{"arch": "swin", "model": "image embedding model", "dataset": "streak pictures of flow and ridge fields", "train_examples": 48750, "image_size": 32, "crop_scale_min": 1, "horizontal_flip": true, "targets": ["field"], "num_classes": 10, "embedding_dim": 64, "norm": "layernorm", "norm_position": "pre", "hidden_act": "swiglu", "head_dim": 64, "fused_qkv": false, "bias": "all", "qk_norm": false, "parallel_block": true, "moe": "top_k", "num_experts": 8, "moe_every": 1, "expert_mlp_ratio": 1, "experts_per_token": 2, "shared_expert": false, "patch_size": [2, 2], "depths": [3, 6, 6], "widths": [48, 96, 192], "am_softmax_margin": 0.2, "am_softmax_scale": 16, "residual_init": "none", "optimizer": "soap", "beta2": 0.999, "learning_rate": 0.0023, "beta1": 0.95, "shampoo_beta": 0.999, "eps": 1e-08, "precondition_frequency": 32, "max_precond_dim": 1536, "one_sided": false, "adamw_lr_other_params": 0.0011, "l1_shrink": 0.01, "max_steps": 8700, "batch_size": 64, "epochs": 11.4, "lr_schedule": "wsd", "decay_fraction": 0.3, "final_lr_fraction": 0, "warmup_steps": 170, "weight_decay": 0.3, "adamw_weight_decay_other_params": 0.01}
Rows from block 6 of a small image embedding model, named by matrix and row number. Rows with one number within an expert belong to one neuron, the router's apart. Each number is 128 + 32 x the weight over its row's rms, rounded and kept within 0 to 255. All counts start at 0. Numbers have three digits each. After the name is the row's rms in percent of the matrix's.
After each expert's rows are labels from the 100 images, of 14976, where the router gives the expert most weight on average: "top examples" is what is common among them. Only what is clearly more common there than usual is listed. The data: streak pictures of flow and ridge fields.
# router: router (model.blocks.6.mlp.router.weight, 8x96, trained with AdamW), inputs 0-47
# gate: expert gate (model.blocks.6.mlp.gate, 8x96x96), inputs 0-47
# up: expert up (model.blocks.6.mlp.up, 8x96x96), inputs 0-47
# down: expert down (model.blocks.6.mlp.down, 8x96x96, transposed), outputs 0-47

# expert 5
router.5 090:108141065145111130096170161150158077149141148125139138097149108129091088130174084098116134184124171157168175145139121101101124124102144096113170
gate.0 125:128128150128128130115128128157128138113156128128128128152146128194128128128058180192129135128128179128128128139122128058139127128096128124128128
up.0 133:128128128113128128191179128128128136128128128116127128088116156076128194133180119116128057137128096127128128128128096199128128128182137140128128
down.0 111:104128128128128038125128160183128218128128128128128137052125126128128128128076128129128128237149122137129190128128128126174126128129128137112128
top examples: parallel

# expert 0
router.0 111:104084116128152119124114111176147092088116115122162140112139161164121186122078182135127127095140146155068092136103165122161157174204129136100150
gate.17 178:128137127127128075128072133156128126134128128135172118128128151128129128128045128114128115107139077128128124083128103131128141138233128139059124
up.17 157:128122128128128184128169124095128131121128125124080142128128106128127128128211128152128137146123181127128134170128144123128109119019128114201134
down.17 130:128156128128135169129186105054128150125117128101068151128133128128118128128120134130128142117109128168105128126149128127128128128127128126128128
top examples: parallel

# expert 2
router.2 106:146120125173124124132135119116149123147144083128077081118124171142090073125143169166138209132115069104089171115180121127073109157184095173137150
gate.8 039:128128146128128128128146128128128128128128128128128128128128107000128129128128128140128128128176126128128128134128128128128128128128128128128128
up.8 073:128248128174128128102128127128164128128128128128135128128163159128128128085128128090128112203128128128255128129128130128128128128074113127128163
down.8 053:128128128128129128033128128128129052128128128057129128127127128127128128110128127128128128128128151138139128088128128128128210128122128062128239
top examples: delta; loop

# expert 4
router.4 102:146145161138176160155144121101071174134108142076054118132113110100105182170173122117139146140112144125148108107142146131114134128110100178186117
gate.14 367:110146128146179131136082093123082109171194125159135170130106206221158134069103114139119197142129095081163139112088127079179178131096107104137137
up.14 359:120127139142224131128135132164125123134129171119137147123077166118141128108058140134140086143147128144088117127136112112132128062089120135102128
down.14 348:125129128124166136141077122128133135147142097174143183133122131143127208128144123122150125151138226132138149123117085123110142098002109150130128
top examples: waves

# expert 3
router.3 095:124127089149090112144109171111144091113100169115125124171146121052175171093128142127184104124093160086191118134128118120119136136090126135139158
gate.13 026:128128128128128128128111128128128128128128128128128128128242128128128128128128128128128128128128128170128128128128128128128128128128128128128128
up.13 026:128128128128128128128128128128128128128128128128128128128229128128128128128128128128128128128128128171128128128128128128128128128128128128128128
down.13 010:128128128128128128128128128128128128128128128128128128128128128128128128128128128128128128128128128128128128128128128128128128128128128128128128
top examples: turbulent

# expert 1
router.1 094:190104132142110111182121104072151128148084148087074117172172150106135186149128153132120182164066142099142130196129135110106114129114093208184146
gate.2 040:128128128128128128128128128128128000128026128128128128128128128128128120128128128128128128128128128128128128128128128128128128128128128135128128
up.2 032:128128128128128128128128128128128025128000128128128128128128128128128128128128128128128128128128128128128128128128128128128128128128128128128128
down.2 038:128128128128087128128128128143128128128255128128128128128128128128128128128128128099128128128128128128128128128128128128128011128128128097128128
top examples: whorl

# expert 6
router.6 095:126167158111150102088141126141139142119092109168134122150065115172139138146132132119086100075148085123092099112111099166102194186161136100152075
gate.2 175:108128127144134118128255158128128146128185128128191119128118153153128128128128128128058128128128086128153197128128128128129133128129128168161128
up.2 157:136128128119108155145028121126128128128128132128057137125131062086128130128124126128220128128128192128093029128128128122128124128127128062097128
down.2 160:128128128112128128154129128128128132152046128128141128119128128121128128128128128108128128129041161128128128128128128128101213152128124131128128
top examples: parallel; waves

# expert 7
router.7 105:167150148184072081090137158125135087197157104163155118089111146131095131136158059112048145150093152117179189192105112142139129141062135179142142
gate.18 485:132203171125147128135139128136138107128117127133075070181105173138162124124119130152124232158148091127128128124189128133110134110181128158168125
up.18 500:127107107141105075101114129120118153129127156118219106124153129133101111143133121131126037128120138144127134128130234136141134136116120129119139
down.18 493:119130128127123106125092128079112069128112139094095061148115120169128113080142142094110168131049134138128115028136143198129128144090115141144135
top examples: parallel